From a checkpoint of a small contrastive image-text model: trained on procedural textures in two colours, tilted and lit.
Rows from block 4 of the image encoder of a small contrastive image-text model, named by matrix and row number. Rows with one number belong to one neuron. Each number is 128 + 32 x the weight over its row's rms, rounded and kept within 0 to 255. All counts start at 0. Numbers have three digits each.
After each neuron's rows are labels from the 100 images, of 14848, where the neuron reaches its highest value: "colour at peak" is the nearest of a few named colours to the mean colour under the peak. Only what is clearly more common there than usual is listed. The data: procedural textures in two colours, tilted and lit. In brackets: how many of the 100.
# fc1: MLP up (encoder.blocks.4.mlp.fc1.weight, 288x96), inputs 48-95
# fc2: MLP down (encoder.blocks.4.mlp.fc2.weight, 96x288, transposed), outputs 48-95

fc1.198:084114141066084140110093107146088146142181138113109129118126099198180120147128114136111089148111129139128140063198162210131148097126129123074181
fc2.198:135167119126102100155125089136069093145147164109149129156158124153126115117104142166147116109115066143112164094083126125180093060100169130081087
colour at peak: white (33); yellow (25)

fc1.142:185100154127069121103120110087134183139187139103125142095143167148128134191136130086149139156146093170191133099064171110107182069171114103129120
fc2.142:156069140170090162121151099108094166145158098160142130083141072160067118165086185089159152192157117110154121167112131097086161141164117144111180
colour at peak: purple (39)

fc1.10:119196114085091170180168113101183139132162111103111098183125091088191069114158195116136134080101130180100171141149112100160121144081139128145193
fc2.10:126156144081095157147121165175143102097138086164144151096148102127084177155106136154189085183167142147100131136075081159086114137130192163089168
colour at peak: black (51)

fc1.82:105171173138092144133100131106170156182125131134072161135120146131112071119136110174080140150093166129070184100142082172126138107111160151089130
fc2.82:199151125127095183147088119083120087089117132118177088159105112088097097157096117104129151141149100185072109151125093133168159155079135086132148
colour at peak: grey (48); green (40)

fc1.280:126162149154124085144104093075097166133102150135100156113107110151202082086112175110087083138124120149148156147103134150144144077107196124138188
fc2.280:193141122123090120150158119091167177135168117112114156144186127094156122170095119156125119130181174141144172160136156093143141132112129127180147
colour at peak: purple (96)

fc1.75:178123115088182146082150122109103143110116102101121122095155104163143099116162144156113138110095170147123171123150135132073101120177131142127088
fc2.75:130127103081126170130126136116124131153128078091090185102098144150114101095116101152064120095081072167081069158101113094180122158094166146172098
colour at peak: cyan (83)

fc1.186:096130150176175129164091143131085121092156154120165182138108165107106073157106131149140158161104083142074106127182101113145091111164120115159100
fc2.186:171148110147184124093112106088165131082094112123086151131128167084085153112158150128153112149117123179069127160107106144127118170150156085128127
colour at peak: red (66)

fc1.69:116130163095100129098106076153112181176137090064100152128128121169144154116110101111100105083061087159124095091130083129097096184099122118088144
fc2.69:197142206106112120141104109112094069150117086122105074154124178124125067121110115100076149149058073168093105165057094155142112099127126141090073
colour at peak: cyan (44); green (43)

fc1.102:147180185131174133132118156082163142112166145129109178075119184100158164105100135140071126139099160138120167068117156166093097190154151149106140
fc2.102:110135115156189144134180062120100163108117115106111161094096137129070084096092166128145180136147087132136089160158102102123175121104183116154074
colour at peak: white (33)

fc1.32:112085177146132094091133103131104066118120166067093131112120110158162151097176093099134060093138156133142144102101058147064111094120189105079150
fc2.32:114125176137104166116171190140088184095137092053153104100187145119159082086132130148104097139118163139120110082103120180091106106146122188098137
colour at peak: grey (66); pink (28)

fc1.73:129134100106111133127143102121106117169165095105103181128100097174151132124080112109116098127099093145111183111123087187109152088104130149078166
fc2.73:158160150107113109132125076103087072072119155118139145174132156155174112174107083132074124130122117132102093133131110148168103120140078070175089
colour at peak: green (46)

fc1.111:065106166076140107127172112172141154153088119109145179095109158091167098144150097182160095138086181123105150115115144124071096169097113119115120
fc2.111:087081183155075162136098100153166169125179141102097149090138142090139081210141107101138218100111108127115104174158157105155164142133080125110148
colour at peak: white (67); pink (33)

fc1.268:095141085059143154150121098102145139126140092175113081118063103178156136095097131070117097144072115160149104080154129117109093175107124168126187
fc2.268:090157153149125104153078123163139121100151114142097185070108109100087123091156110175145109161159106127154071093136124130111124116109104147158080
colour at peak: yellow (29); green (26)

fc1.68:120172153169171146147096076090103105138111089095106191154143125129101113132085089118104069141135086169072126134163141132159094147135111106132077
fc2.68:131166127136185141098088108129087076132083151104103171110133154095123112082172086097125189118178145175072111093150136148131147112134192160128109
colour at peak: brown (57); red (36)

fc1.241:190136122094158100105153118061142105108140196157089137145130104094110117083200120151089090124100160166198177101141115150107130089157138116134101
fc2.241:126122129091167094166190167168157128152168133141113079092114083136128117078188093171163105108120144130181146139113159155143100165143184188104108
colour at peak: grey (48)

fc1.114:101099122097169120112172171086101130173129164079102178118191112133087156089102105146122125063123150115078110106184149125111128156189091096127155
fc2.114:089107150050143143112161074113106082108089157120142128112058123159097139113146139126076130155144160137145129114156145160190129144123100132110091
colour at peak: grey (45); green (31)

fc1.86:126153135108162132073092187129129124175067065071114176102154097200135152102140144110063133131095166157108153125139113102143193114172162116144091
fc2.86:060127133054120144118184073106093086178139100098159126079143147143081101087113135163093132122116157110128133196098151134131112109141185089109109
colour at peak: cyan (57)

fc1.27:117160126119153147117083063157142147132160155105107158144071122161123116076181105069130088151145122132151122122184063141102079067133134110170203
fc2.27:165130115123130124164124130084122116121095155190153115125145141191190123127107072165073156128149123121087178144153130107115113081145116135079148
colour at peak: red (36)

fc1.17:166219133116133131157094189150132178138095112078155071091112174122118148114053103092163084158113131116073120173083100127109105116137097122104084
fc2.17:155131169152145074132123167159112193180171116145091101068164101185104185124100146109139149137113131143081107110104116113076151165123102103073115
colour at peak: brown (48)

fc1.16:058186128059160157171157154137159126132161182123138168102064146171111143172148201153092132084160113165112160169170107106153162128116087136113124
fc2.16:107162112162128116134148161149137131150144096144111100118150204102083108143135136058097126085101112103078131127142093113052147125143130140161113
colour at peak: white (47)

fc1.110:143172146113131142140155062080151123161103109196143170113162139146156049175150132133116142146125163087099104154074144087195098106075147091079131
fc2.110:147083140134182119133076144189103157088079091113114153141127138098122161078124093074140111156095167138122118125107124057108078147117159151061159
colour at peak: orange (31)

fc1.101:128100073137096133160112076086160173108182120147150166143132139169173150158152146173164133076100129203126100112107148147192076179092140112110109
fc2.101:137128111124080184111127112144155116136094096115129155106094109132111168126109099150074144179104067180067172091133165131151092171146096114128181
colour at peak: white (25)

fc1.123:175173138088159209066074212159158141118099177094131088099175095132155132184161078068134115097130129122164157134130122179104154168096085126132134
fc2.123:099099091117126150114197096129092128158119101145138145146121129127151194060124129105135124100177111149143131130113161185115185181133108166142099
colour at peak: grey (45)

fc1.264:155132152117140119183133140062106126126127174104161122129121145084174063180085169156113120087151127112188081082172155171105168121158087133109103
fc2.264:161121113120099155116090118153159148129184179116112107141143160070110097181142121160148133127150110111167122139161119103114156142114136119163177
colour at peak: purple (92)

fc1.220:114102121100163158197109093125166134159124156135091179129151118091172058141181081128112128067099133106133230136128099106111139127144152161100122
fc2.220:105100106092097087149179117154105163154142124100099159120170132072083138120157098082148122094115145051119157161160148119129103071108081099130123
colour at peak: orange (83)

fc1.71:095188087072134101111083118160075171160148134115081189110116197144168113121102144157088141110137143161114151092186135103167077117100106140149121
fc2.71:129121102130135123142099180168134092149097095178085113117086170079073121118156106119113203142055143136069095141097080090103153137101186130147100
colour at peak: red (93)

fc1.190:144157142130091105138095141137155152153156096122164119150093090169181133158119141152144146152152170105171121115089093204168136095132188144135142
fc2.190:135161168156162133145122134120126150103120113144145172147175108116073137155072095105168116134155157193139133117068164126136131179152180118174188
colour at peak: purple (94)

fc1.252:144099126173158150082103088160117123154151088142143129137083130176098116102176108112122109157103130141067124067091040145081115162162194123150155
fc2.252:169113164117105118152119143103136096168078110086076139067113170098144151146127140141136111129112157175123061125173060197065137191158093141122103
colour at peak: green (37)

fc1.192:170125150131136085174135087114079126171133148172099111107133114178133082093110139163163043116148118100079174107124103103146146157081113144125126
fc2.192:085150165078076118119118079054103120094136124111118144115095178153169140129079133109089154098117101166160139167138129101117087124122066134189142
colour at peak: orange (28)

fc1.34:169113160137158103096180159161100131153102114081114128156164148179122107131163124148112133093144187142126087117143149179112154152157165180091098
fc2.34:103169114070113145084169144108110097087153063154101154159102135152120156109096150182097108161081144139131128147112110113199136085097092158074086
colour at peak: cyan (61); green (29)

fc1.116:115140075084180148091121138118152092150149117187088117117178068180095188062147131105113161080097139087089129122134092108120085171158156102146185
fc2.116:097090126124114176088149074161157098067138135151110104076116116142064173057136098093176177132175119108082164178163168146074137188120168113109157
colour at peak: grey (87)

fc1.230:153155103144131095179167187097076127139176096128074087142124106165168169150087136134126150134114107159148168089169139168102109133119160152092181
fc2.230:092138113130136155138169091075117079133053151079116139125162120147143165063158126072095197083157140159111114164100089095139142136091135087117115
colour at peak: cyan (42); green (30)

fc1.88:157113146136139096131101143100075105147119122071133142105127111164086134108118150104072122104140191126119086119167123109085188164177144167141076
fc2.88:091119146114181146091173066087118116116071078121167159087102124125096172083087150132098200134128128102123115174164156149131141143174138188134074
colour at peak: cyan (64)

fc1.8:130169111066150058106144096113102131134097172093096101091066128153119072153158157149172041154158115170126115089161080109087062175144122115123076
fc2.8:169144144088085129154087113081170096110136173103113089171089176152121148097103162180111055106133088173097155080164109137099107099109115112159158
colour at peak: white (71)

fc1.237:121149105136168138162109064067119142112117124125104165168076133104121083156116118088073134104120108156156131054177065111173106070193151128121173
fc2.237:170189106126104090103136115131195141125108076132076095095150092064115107141141121114101180112089150107060111118131132144121091147113167159100199
colour at peak: red (100)

fc1.279:117219184118102173118133151087117151100100111108101114076171087133117123109169092069126125072060078189166102125168138167090135189094142138096159
fc2.279:088107110112083180114187106147094087148166144134162108115182091172123175108126099159147160152142144103132146130173134127110175189158184175137077
colour at peak: grey (80)

fc1.169:107134180125155149120150148141207125102130100182079078156116163138107101139098130087119081073131112144175166158139091130103138134145078142153107
fc2.169:102136112151150092092173094080108124104075092102134090128156140104099127085116115109109092115169141175193176098120175100182171179144151140155110
colour at peak: black (42)

fc1.285:188173136095115117188145095125127144136168090152084157111114163129127070145106112153128061064069145148123179162146038191099144147131129134122092
fc2.285:105163166095081116127125092112150142176169177094154085105104153177167112177074127166081093075092094157097187145151164119132138106119134116135113
colour at peak: black (100)

fc1.174:128137189144180121187093133162143187118109125165130109147112168123104136187161179091135127119132126124161128127071105172060124165155124087089145
fc2.174:120155089140183149127151101074083172109155141123071139110192137172113109124042175107121134137138168193130160115134077094119084174161085190130113
colour at peak: purple (34)

fc1.141:203183173162136153168095085122178088148141148155082113169146129136163141107154107129138165124100136080094158089072090128174156078163140084107134
fc2.141:159147159106168194110179053097187113150167105155110107167089126110140139147113084072131146165139188100148172168122093108115139143150150142102123
colour at peak: purple (38)

fc1.152:133171163091111131092124114154114142172196137163122145127097134153127068135161088119212150104114141103154207113126098139112085119095115168099098
fc2.152:147108145137122154144087119163101082140141162137161184187111104179148086160128158188142158153178063166147137103118140156122178132126150107152137
colour at peak: yellow (57)

fc1.147:146119139130169117100097188082063125131096077144085168204120111142113101137129077158142168110149129110140168105119115100122100123111157152106101
fc2.147:127108097069116163083148113110152100114144126165139138124142167157150096103101110123055097093113134081130091117150128112110130163120166176139046
colour at peak: cyan (41); green (28)

fc1.191:156086139105098142173083109139153155132149116135081117169077110098164150128178149176115087091113156176079161114187099170147133129126089163070190
fc2.191:194135097168073088103139085102113121164132090158131065109126102149082203105103140100112135134122123155127100085134127192169102107142103188162143
colour at peak: yellow (34)

fc1.83:066162149089090150089173163135157106104121181152075107179170130182120129156182112132179132088076115085166142104114114131132153058165129102130176
fc2.83:171121153138089152109113132094123189093174121094151140180104084162147105174164139068118080127191178102176097092172142088150074125158126155150162
colour at peak: brown (65); black (26)